Rows from block 6 of a small class-conditioned image diffusion model, named by matrix and row number. Rows with one number belong to one channel. Each number is 128 + 24 x the weight over its row's rms, rounded and kept within 0 to 255. All counts start at 0. After the name is the row's rms in percent of the matrix's.
Before each channel's rows are labels from the 100 images, of 14976 (inputs lightly noised), where the channel reaches its highest value: "responds to" is what is common among them. Only what is clearly more common there than usual is listed. The data: seven-segment displays showing three digits.
# convs0: first 3x3 conv (model.decb.0.0.convs.0.weight, 192x384x3x3, standardized in use, each kernel summed), inputs 96-191
# convs1: second 3x3 conv (model.decb.0.0.convs.1.weight, 192x192x3x3, standardized in use, transposed, each kernel summed), outputs 96-191

responds to: glare; dark on pale; white glow
convs0.157 104 [134  95 127 134 148 149 130 103 118 138 132 136  87 120 137 143 139  98  86 141 127 131 121 145 161 131 114 111 113 130 147 131 115 162 137 121  65 129 118 136 107 125  54 139 141 133 121 131 106 135 127 114 142  74 141 135  49 121  76 141 183  73 114 128 159 113  71 134 120 166 131 118 132 143 122 127 116  91 144 119  98 134 134 120 144 144 143 152 104 129 120 140 117 110 122 136]
convs1.157 102 [113 158 115 123  99 129 129 109 104 127 131 136 105 120 128 123 105 137 172 142 109 117 140 116 124 144  93  67 127 120 116 110 103 119 156 150 113 161 117 103  86 129 152  90 130 137 123 140  84 102 172  91  96 166 157 113  99  94 118  97 115 135  82 135 123 156 126 152  84  91 113 125 116 170  90 141  63 114 115 115  91 147 182  88 131 107 120 139 104 130 119  98 139  95 133 102]

responds to: dark on pale
convs0.159 126 [ 99 149 133 146 162 147 142 114 156 147 145 148 148 128 114 113 151 121  99 170 114 155 107 117 121 139 127 159 106 123 152 165 134 160 139 116  95 124 172 145  86 141  90 146 123 132 139 156 143 122 122 156 117 121 141  98 110 130 176 113 121  84 114  84 158 116 130 147 136 156 152 138 144 127 152  87 133 135 123 148 152 146 146 141 139 131 144 119 137 119 142 126 139 119 147 148]
convs1.159 133 [125 112 125 166 126 126 104 116 141 161  92 115 121 166 122 138 129 112 132 129 120 148 124 127 175 115  66  91 134 165 101 122 157 167  95  94 119 133 130 138 150  55 150  97 152 150 117 129 130 142 143 120 101 104 126 163 135 144 114 156  86 117 190 123 102 144 129 159 137 148 193 126 138 110 157  99 121 148  99  99 146 112 136 137 128 126 134 138 137 139  98 137 101 130  89 151]

responds to: glare; white glow
convs0.31 138 [134 133 127 138 167 129 131 131 134 139 142 136 101 130 116 138 117  97 136 129 164 160 130 135 132 122 116 121  96 162 175 135 126 126 131 120 101 122 137 141 167 146 107 168 115 153 137 132 124 140 141 133 118 132 134 136  79 132  99 127 180 104 135 130 188  99  91 134 142 127 140 115 121 133 140 133 105  74 180 139  95 139 141 118 118 136 143 178 132 128 124 127 132  77 134 133]
convs1.31 116 [160 176 112 161 137 124  98 113 109 126  89 129  96 124 121 145 153 120 139 138 138 111 101 139 142 150  60 173  98 156 148 145 116 133 145 154 115  84 134 123 138 123  86 127 133 139 128 149 105 123 111 107  96 142 128 115 138 146 136 148 117  97 125 166  98 105 102 156 103 134 110  90 131  99 147 127 123 120 123 154 102 151 184 158 140 125  92 129 111 166  97  99 110 122 140 155]

responds to: the digit 1; third digit: 1; third digit: 4
convs0.189 094 [131 130 118 144 101 120 105 155 145 145 145 144  94 136 134 113 106 171 146 107 122 130 136 140 124 170 104 141 100  69 139 131 120 115 145 142 115 191 151 144 129 148 117 139 141 119 115 131 125 121 141 149 145 160 121  90 145 122 129  74 125 114 179  67 114 112 137 128 139 144 178 185 108  81 149 102 170 112 122 143 152 144 167 141  80 103 143 147 136 117 144  69 149 112  93 163]
convs1.189 105 [162 105 106 135 120 123 128  87 178 190 126 110 142 140 133 116 134 145 106 122 109 108 137 126 149 137 146 120 123 174  98 107 110 161 146  72 119 120 115 126 141 116 140 122 160 137 123 144 139 105 112 102 136 125 144  96 150 151 150 128 159 125 113 134  91 113 117 132  93 134 138 162 150 132 135 110  97 165 144 109 121 131 148 153 114 165 128 102 102 126 156 127 111  76 113 144]

responds to: glare; dark on pale
convs0.150 113 [140 147 171 139 128 134 103 146 144 139 143 144 114 121 118 105 126  74 140 124 156 140 143 138 137  91 116 123 138 135 152 123 128 109 117 186  92 120 148 142 143 153 137 161 164 167 120 125 154 134 133 150 112 129 142 106  94 129 119 102 132  87  91 128 157  70 113 133 137 126 152 141 123 157 132 137  94  43 140 148 153 139 110  82 118 145 140 150 104  98 141 133 121  54 128 144]
convs1.150 099 [114 156 131 159 127 113 146  75 148 137 123 139 140 155 173 110 139 146 128 140 122 148  99 110 120  86 135 113 129 166 121  88 106 155 171  99 110 112 135 137 127 114 145 110 161 106 126 143 158 132 134 131 119  93 138 125 158 185 140 131 112  79 157 105  94 144 152 161 109 115 148 160 148 151 116 103 118 164 121 115 121 154 157 130 113 135 124  97 124 134 177 102 120 161 128 134]

responds to: the digit 1; white glow; third digit: 1; first digit: 1
convs0.35 094 [107 175 123 138 117 139 116 111 133 145 138 141 202 124 110 131  98 110 126 170 157 147 153 160 129 100 125 139 112 123 112 131 163 124 130 153 179 103 119 142 162 140 102 135 135 133 143 122 126 124 117  99 132 128 151  61 170 135 107  92  95 143 104 115 149 121 119 141 150 156 152 194 111  93 160 129 135 153 129 133 130 137  83 112 133 143 142 147  98 137 139 111 120 122 149 134]
convs1.35 111 [120 111  95 143 116 144 141 121 120 172  93 116 138 138 156 127 106 134 108 122 130 137 128 119 112 125  97 144  89 126 151 137 139 135 152 138 156 130 135  91 138 144 126 128 128  96 124 122 131 125 135 147 110 138 139 124 191 118 148 126 149 128 121 119 132 128 117  76 124 153 119 151 128 157 205 100 115 144 121 116 181 126 119 127 100 136 132 132 111 115 157 126 114  92  66 139]

responds to: the digit 2; first digit: 2; second digit: 2
convs0.38 096 [173 113 156 152 140 132  80 169 146 152 152 152 149 113 181 125  77 100 121 106 175 146  98 118 137 126 130 133 151 138 127 106 131  86 111 109  79  91 153 156 112 147 100 133 136 132  73 111  79  94 127 147 111 131 135 124 114 110 136 180 135  84 114  91 148 125 172 143 129 133 148  92 109 120 131 176 163 125 147 146 142 151 140 110  93 137 154 144 127 147 149 133 138 142  81 145]
convs1.38 096 [ 99  58  87  83 119 114 161 128 162 163 114 121 130 149 148 117 151 121 127 147  96 124  60 129 150 150 108  95 123 133 133 156 102  82 132 131 157 129  93  99 113 165 143 128 168 168 108  90 126 171 141 111 111 121 123 106 144 128 108 148 109 136 154 124 139 141 162 132 105 125 111 151 118  89 132 114  91 112 146  76  98 101 140 187 112 122  98 126 152 120 127 141 142 150 110 165]

responds to: dark on pale
convs0.69 097 [149 136 171 145 117 125 106  66 150 141 146 143 159 125 125 146  95  98 156 119 146 153 132 146 113 123 124 148 135 123 117 140  75 116  82 128 100  48 145 146 141 150  99 153  84 129 128  91 190 115  80 154 117 151 147 127 164 152 156 121 129 109 137  66 153 155 157 132 157 153 148 109  91 137 122 142 154 132 148 146 160 144 124 125  76 126 142 148 119 131 144 124 128 157  95 137]
convs1.69 087 [120 131 131 131 117 146 147 117 168 115 154 138 128 176 118 121 115 149 123 140  84  92 103 170 140 146 139 187 102 130 105 175 185 181 122 150 160 115 136 137 109 105 127 137 163 162 114  96 150 187 134 123 157 129  67 136 154 131 147 134 158 134 138 144 128 166 132  94 125 174 164  80 140 146 124  85 129 144 110 124 131  96 140 143 111 129 173 141 121 124 164 110 126 141 126 106]

responds to: first digit: 0
convs0.171 111 [106  94 141 160 166 145 150 117 174 147 161 157 150 110 110 118 101 165 158 154 143 164 185 157  90 133 117 110 146 106 182 190 133 124 112 134 103 160 145 159 128 168 174 178 142 136 112 166 131 157 151 129 140 157 146 130 116 136 143 130 124 122 132 134 161 110 169 148 120 126 106 170 104 126 143 137 118 116 109 172 149 159 166 128 125 111 153 147  91  89 161 141  75 102 154 172]
convs1.171 099 [155 108 132 139 107 122  74 124 108 151 122 154 110 172 157 145 102 144 103 123 157 133  95 123 123 110  94 184 122  92  91 154 136 141 100 110 171 179  94 125 118 152 124 155 108 113 161 106  51 146 144 125  94 119 130 154 142 138 116 137 128 125 142 136 128  74 152 116 173  97 170 125 151 151 104 101 109  93 115 140 123 120 113 144 103 153 116 128 137 122 120 104 148 155 134 141]

responds to: dark on pale
convs0.128 102 [ 99  81 187 138 107 156 109 106 144 135 139 137 134 154 105 127 114 105 166 135 128 138 156 106 116 120 117 137 153 183 153 206  88 116  61 129 141 125 139 140 122 142 167 163 139 116  92 175 142 104 128 140 105 148 171 138 146 152 144  82 136 118 235  49 144 151 110 142 139 162 126 181 138 134 131 145 134 126 113 139 152 138 141  66 122 132 135 139 135 130 142 151 114  90 106 161]
convs1.128 090 [145 139 101 104 117 155 143  88 140 186 163 105 145 146 144 109 157 136 134 130 119 127 129 137 139 117 100 142 144 165 157 137 121 132 130 100 143 141 105 143 162 137 141 136 161 104 125 137 141 138 129 119 139 114 152 137 136 133 177 122 134 194 131 104 101  87 155 126 117 110  82 161 174 179 140  80 136 157 128 102 105 133 122 153  87 147 142 123 143 139 153 121 101 142 136 168]

responds to: white glow; first digit: 6
convs0.140 123 [121 143 123 160 157 133 135 120 169 158 163 157 132 121 121 141 115 130 157 129 146 160 140 124 118 146 119 158 161 141 153 157 128 140 127 132 170 133 145 161 159 169 171 153 153 155 117 143 156 133 134 126 117 176 139 109 173 129 167 104 129 122 126  74 143 126 159 153 159 117 161  46 135 112 165 151 167 155 120 166 151 161 139 116 132 126 156 151 150 107 152 136 105 113 138 157]
convs1.140 119 [123 116 139 116 148 115 124 172 109 118 113 156 131 100 143 154 126  89 128 163 106  95 140 131 133 144 158 124 120 118 145 142  79 118  82 133 132  94 120 128 132 136 144 152 111 152 165 128 134  74 162 130 105 110  82  80 104 120  94 109 120 130 132 131 132 108 139 151  93 153 104 138  87 126 112 193 139 112 142 108  70 146  91 138  94  98  79 138 121 134 115 127 139 146 111 109]

responds to: decimal point; white glow
convs0.108 100 [133 157 197 152 148 146  88 127 151 148 152 151 187 141 142  44 103  94 104 145 150 157 127 168 161 153 119 138 141 160 145 117 130 128 119  95 102 117 138 154  96 152  69 139 119 133 114 107 137  84 120 129 106 153 139 102 141 126 152 146 138  84 145  59 150 157 148 143 137 144 141 160 105  94 129 109 126 117 153 150 152 151 136 133 103 132 151 143 129 123 141 121 100 161 113 140]
convs1.108 153 [100 134 117  84 121 100 109 169 146 124  88 116 165 185 117 148 124 130 135 145 126 112 120 127  98 116 142 106 102 156 126 113 133 127 163 120 116 149 120 114 127 117 103 169 154 114 125 125 131 138 114 121 157 123 116 129 145 151 137 116 187 122 109 109 112 145 105 114 227 145 146 104  91 130 154 119 119 147 144 134 129 115 135 115 137 149 138 143 158 125 126 132 145 137 117 103]

responds to: decimal point; white glow
convs0.142 098 [130 111 149 151 114 148 155 168 147 149 154 152 146 118 133 107 123 123 104 133 161 154 120 158 131 145 109 152 104 115 145  74 124 171 126 133  93 116 133 156 102 153 146 156 119 109 141 109 161 142 165 139 134 165 147  95 149 101 136  76 113  98 127 102 146 122 163 150 150 132 148 182 126 100 122 134 146 100 123 154 160 152 148 125 124 129 153 157 164 100 133  56  88 132 106 154]
convs1.142 113 [140 121  81 122 133  85 131 101 120 148  74  98 101 161 102  92 152 144 107 151 153 111 165 138 127 108 104 117 132 149 108  94 134 103 126 118  95 114 128 108 137 135 161 130 145 153  97 159 132  94 136 112 133 102 139 120 153 131 136  89 138 120 110 136 114 149 152 131 102 125 193 144 119 126 125 100 120 168 142 110  73 159 160 143 133 146  98  98 174 134 113 107 156 153  96 119]

responds to: glare; white glow
convs0.24 099 [ 91 102 168 136 109 139 139  92 160 121 141 127 100 173 138 106 112 129 178 145 138 155 226 103  98 121 115 102 128 171 183  85 134  97  94 148 167 129 109 136 183 161 187 166 111 137 143 167 116  95 109 144 112 189 127 180 167 164 135 132 160 143  98 108 124 150 127 126 119 244 117 119 148 118 113 118 123 147 133 151 108 136 161  90  78 116 125 149 133 148 128 186 115  97  90 141]
convs1.24 096 [131  87 120 122 137 133 126 130 140 147 128 110 158 131 137 125 160 127 180 125 124 136 163 142 150 119 141  93 139 156 135 127 123 127  94  93 120 171 141 119 115 128 173 116 130 137 128 142 141  98  31 138 128  93  96 125 146 139 170 144 143 101 142  95 111 161 159 145 128 190  71 170 132 113 131 142 112 139 146 156 102 114  91 125 115 169 122  60 140 132  86 111 114 141 154 127]

responds to: green glow
convs0.156 085 [120 131 137 123  88 160  94 111 128 121 125 121 129 170 149 167 118 103 158 116 165 123 100 135 133 124 125 114 137 150 136 125 128 155 119 125 158 141 128 123 150 128 175 122 159 124  94 132 127 142 129 142 160 189 129 144 140 154 150 104 120 134 163 120 112 172 158 124 111 123 120 147 137  98 119 129 120 165 136 130 154 123 156 136 134 116 118 111  63 147 116 152 141 146 128 136]
convs1.156 113 [ 79 131 173 123 134 147 129 182  94  71 139 169 140  85 115 132 102 116  97 142 119 121 131 135 137 120 124 135 126  78 128 129 148 104 139 168 108 141 141 135 114 139  74 130  88 137 118 122 127 131 122 125 126 159 137 116  86 120  82 110 107 125 113 131 197 144 140 119 142 133 134 127 147 115 104 167 139 120 107 120 153 135 138  71 142  97 119 157 134 128 130 113 135 138 126 129]

responds to: glare; white glow
convs0.52 098 [108 163 185 101 139 104 116 139 103 106 102 101 113 165 114 122 107 107 138 117 118 115 158 101 108 117 125 116 119 158 155 149 106 112 136 145  89 151 102 101 184 105 113 126 128 134 101 158 143 139 136 101 138 133 109 105 117 141  71 119 186 100 149 125 118 112  65 100 117 118 112 140 113 136 121 110 110 108 178 104  85 101 121 126 138 112 102 129 132 133  95 175 114 121 120 103]
convs1.52 079 [107 120 153 130  93  91 121 148 112  81 109 139  98  87 107 122 113 181  81 100 163 115 145 152 158 189 123  83 174 145 133  99 143 120 128 136 151 115 121 106 110 131 103 115 102 129 108 107 113 117 152 164 134 156 126 147 113 118 114 136 115 140 116 120 174 148 152 140 138 137 112 108 135 140  82 145  99  70 131 137 157 121 119  73 139 115 128 142 180 105 114 139 134 138 119 117]

responds to: red glow
convs0.107 081 [125 175 149 123 145 134 140 110 125 122 121 125 115 104 124 140 124 122 111 118 148 125 106 116 123 140 151 142  76 160 110 141 120 136 157 141 144 117  69 122 111 122 172 112 137 124 119  97 170 159 136 141 143 129 130 107 126 141 156 116  62 137 118 136 102 106 134 124 132 105 129 110 138 122 145 142 117 170 122 126 131 121 114 115 124 118 122 112 114 115 122 159 133 136 113  99]
convs1.107 101 [ 90 154 156 119 149 131 156 167 119  76 120 156 135  75  95 126  94 103 132 159 124 133 149 126 146 144 107 130 125  91 127 123 141 102 131 156  95 164 145 123  93 143  63 147  76 120 133 132 130 164 136 132 135 159 145 101  96 126  87  98 125 101 117 126 179 136 116 143 129 119 169 116 164 128 118 161 151 121 124 104 137 115 139  81 137 102 124 132 120 130 111  84 129 119 135 124]

responds to: the digit 0; white glow; first digit: 0; second digit: 0
convs0.101 090 [ 79  96 169 151 176 124 100 127 170 128 154 142 155 114 105 131 135 146 122 136 132 138 126 126 127 127 114 138 132 157 170 229  51 103 105 121 146 184 124 149 111 169 139 171 114 113  82 136 123 111 117 131  96 144 130 113 172 119 165 115 112 118 127  86 135 143 179 125 119 132 149 180 143 153 138 129 122 123 110 162 163 149 102  81 122 156 137 142 150 103 131  81 111 138 159 161]
convs1.101 106 [124  83 111 112 113 103 147 136 126 130 169 114 114 169 125  93 164 107 107  68 107 151 109 104 135 156  95 122 135 122 114 143 137 156 116 115  94 158 110 127  99 125 168 132 154 124 179 113 106 148 132 115 124 126 126 142 177 170 153 205 142 159 112 100 131 112 132 117 133 119 113 128 117 129 152  70 140 152 166 175 118 135 134 137 149 119 112 110 103 100 168 111  96 135 121 107]

responds to: dark on pale
convs0.9 095 [143 120 170 119 122 140 114  83 125 109 122 116 128 111 135 143 135 118 137 145 100 132 151 109  89  87 133  87 102 148 130  88 120 154 138 135  98 155 100 121 119 131 104 150 119  86 129 148 142 133  68 144 157 127 110 126 129 142 108 140 144 122 135 149 143 162 103 119 112 139  93  84 134 159 102 119 109 102 150 122 109 119 126 182 135 142 116 134 125 118 103  78 126 171 154 116]
convs1.9 109 [ 87 138 149 111 137 132 123 163  87  78 142 162 121  84 126 133 109 138 128 144 120 110 141 115 129 120 130 145 125  88 112 127 132 106 113 192 112 118 121 145 104 124  83 122  88 121 108 140 108 124 140 133 125 158 117 121  75  90  77 120 113 125 128 127 188 124 161 124 108 128 105 135 134 124 119 159 126 107 119 121 147 137 106  68 130  84 113 161 121 121 134 123 115 141 138 117]

responds to: decimal point; white glow
convs0.172 091 [105 161 200 152 163 149 133 152 164 146 154 147 166 147  99  46 141 152 181 121 133 147 179 152 147 156 127 152 103 121 158 184 153  86 131 134 116 108 142 150  89 164 107 149 143 123 148 123 139 129 135 122 135 132 136  88 122 139 102 107 153 112  86  92 137 102 116 139 144 121 166 176 105 141 162  92 118  80 141 161 135 152 123 131 149 120 147 134 161 118 143 124  97 135 151 137]
convs1.172 102 [155 115 131 130 124 123 130 121 138 164 128 113 120 167 152 116  99 104 122 108  96 108 123 121 113 113 138  78 108 159 157 105 131 127 137 163 153 172  87  88 127 136 131 146 132 102 158 152 110 160 154  79 161 114  94 136 165 123 130 141 134 142 146 153 122 107 115 104 120 109 147 137 130 134 127 115 123 138  99 143 195 103 127 127 124 146 159 131 125 132 113 134 143 146  95 141]

responds to: glare
convs0.162 105 [118 133 129 152 154 130 117 110 157 148 152 151 136 123  96 124 132 153 148 144 128 138 146 111 104 121 127 150 108 130 149 142 136 135 136 134 158 113 138 149 180 149 133 148 117 145 137 113 144 117 125 163 143 132 139 120 144 145 185 113  92 149 123 120 141 127 138 148 134  80 150 119 135 122 140  75 148 161 129 152 156 153 156 112 121 132 150 152 153 130 161  93 163 155 161 141]
convs1.162 108 [136 129 117 128 174 132 126 131 118 129 117 125 100 140 107 136 162 151 156 116 140  96 125 132 115 131 157 170 141 142 157 132  67 147  90 110 143 124 118 162 151 157 121 163 107 131 176 123 146 111 168 130 108  76  98  75 101 138 162 140 104 122 167 141 101 133  96 122  84 126 124 116  95 117 131 165  69 157 121 137  87 142 147 161 125 147 121  97 109 101 121 109 125 108 153  87]

responds to: red glow
convs0.127 112 [124 123 123 125 123 125 139 124 121 122 125 125 142 137 132 132 134 138 133 123 110 127 144 130 127 133 123 123 147 119 128 123 131 134 138 125 158 136 141 126 144 122 132 126 138 133 129 131 121 133 139 140 129 138 128 143 148 141 111 135 127 150 119 120 121 139 136 130 130 137 132 130 123 127 119 127 123 113 118 123 133 124 128 132 131 144 125 128 126 127 130 120 121 130 134 127]
convs1.127 103 [105 126 116 135 121 132 124 143 102  87 141 127 136 129 169 145  92 125 125 138 144  96 186 148 103 164 105  85 128 154 112 144 129  79 146 133  58 104 119 119 109 100 130 131 124 100 111 174 174 118 136 158 124 125 133 150  96 116 100 139  97 153 136 178 155 108 122 131 131 172 119 139 115 108 106 152 137 156 164 130 146 130 187 113 135 102 116 147 103 119 105 114  94 167 136 129]

responds to: dark on pale
convs0.94 086 [ 42 113 101 147 124 133  80 139 149 138 148 144 173 165 130 133 115 139 108 138 122 151 144 122 147 113 127 101 123 114 140 176 159 115 113 146 127 107 130 148 144 155 143 127 141 155  96 182  80 139  98 112 108 150 141 151 161 116 112 171 136 127 104 121 149 102 167 130 145 130 123  56  95 115 126 157 146 110 127 154 159 144 131 104 130  99 142 132 134 130 140  98 135 156 155 127]
convs1.94 101 [164 138  68 108 104 140 126 107 169 133 144  99 166 152 129 183 188 128 144 106 143 167  98 115 107 105 114 144 124 159  90 142 118 147  88 121 145 123 134 112 115 135 204 136 172 110 158 118 135 139 128  84 108  74 137  99 138 163 165 144 136 131 135 112  95 107 127 139 137  76  94 139 115 149 136 112 111 171 154 132 105 121 146 167 150 148 119  75 105 109 151 134 109 153 113 101]

responds to: amber glow
convs0.119 091 [115 162 142 139 147 141 123 121 142 140 139 140 131 120 119 141 125 140 133 125 148 137 109 138 124 118 133 139  97 135 118 145 138 133 138 132 140 126 112 139 126 140 146 137 115 132 147 126 160 125 129 137 127 126 145 142 113 129 132 120 105 129 141 131 115 122 122 129 126  56 138 127 131 134 132 142 125 147 138 141 138 139 141 119 134 130 138 127 129 124 135 137 142 142 138 123]
convs1.119 086 [125 117 108 113 150 106  63 133 137  89 186 128 144 119 137 119 106 101 136 112 153 128 161  80 132 136 145 147  79 129 105 160 136 124 154 107 130 121 115 162 123 136 115 123 120 132 111 135 117 180 113 104 116 134 147 155 103 114  95  82 146  37 145 145 155 132 165 135 139  98 168  99  88 133 129 114 143  95 109 148  93 156 165 111 100 109 115 119 119 117 154 155 129 149 102 114]

responds to: first digit: 1
convs0.3 082 [114 100 116 127 129 106 106 116 143 120 130 127 132 123 132  84 112 128 142 115 122 130 143 117 116 171 142  98 143 123 118 128 120  95 140 116 152 156 146 126 118 140 176 128 138 115 106 110 143 118 122 138 106 155 104 135 170 145 148 130  80 171 116 121  89 139 136 105 128  94 134  94 126 119 114 137 142 128  99 139 153 128 124 125  97 153 119 113 111 103 142 147 111 163 116 134]
convs1.3 113 [111 134 148 116 135 134 138 154 100 120 135 183 151 111 107 112  89  97  67 127 118 145 119 108 116  66 151 138  79  84 119 130 134 121 118 149  90 147 131 149 143 132 104  90  97 146 157 116 154 135 129  93 151 167 159 119  78 132 113 100 128 108 137 120 156 138 117 124 121 152 105 107 156 129 112 146 162 155 116 104 117 152 136  95 127 108 126 109 130 144 148 144 150 116 143 111]

responds to: dark on pale
convs0.180 098 [110  95 136 135  65 112 151 123 140 131 135 136 182 140 105 131 118 148 196 134 115 138 154 129 113 118 111 123 179 109 155 103 127 114 142 118 106 137 163 134 135 135 121 168 129 113 144 153 245  96 128 142 132 171 106 143 135 148 118 156 132 143 160 130 152 151 162 123 119 189 115 144 110 142 110 131 153 110 147 143 166 135 117 152 118 143 133 142 130 138 145  58 123 158 129 123]
convs1.180 084 [155 138 122 139 147  88 135 132 113 120  70 141 102 145 110  86 131 133 154 120 119 110 161 143 110 139 192 113 132 137 108  80 126 139  92 101 107 135  96 145 190 112 146 138 103 138 107 126 143 118 119  95 145 111 104 144 148 121 131 100  52 106 130 130 127 106 134 166 122 177 113 169 121 135 158 145 140 146 137 135 104 133 134 129 106 145 131  86 136 134  88 108 139 137 108  53]

responds to: white glow; third digit: 6
convs0.131 097 [ 97 125 169 146 174 143 142 139 156 143 150 143 147 115  64  61  82 144 215 143 130 154 204 155 130 104 129 115 116 114 182 194 137  63 138 109 140 130 138 146 137 160 127 159 168 133 136 157 116  83 137  94 100 152 152  89 139 138  91  97 147 125 132  97 124 113  91 144 136 152 153 146  63 149 134 151 136 117 139 156 131 146 109 122  98  99 141 137 129 129 140 150  85 127 114 144]
convs1.131 095 [186 103 108 137 173  84 145 127 154 158 151  95 132 136 132 121 124 127 121 156 133 141 141 179 101 159 112 117 124 121 124 104 104 127 117  70 165 111 133 118 105 140 147 142 159 140 125 116 142 119 106 107 129  93 135 113 137 145 131 104 156  92 118 112 101 147 141 130 119 148 127 104 109 134 124 129 187 131 140 155  93 126 122 140 122 145 137 126 174  83  98 114 184  92 120 173]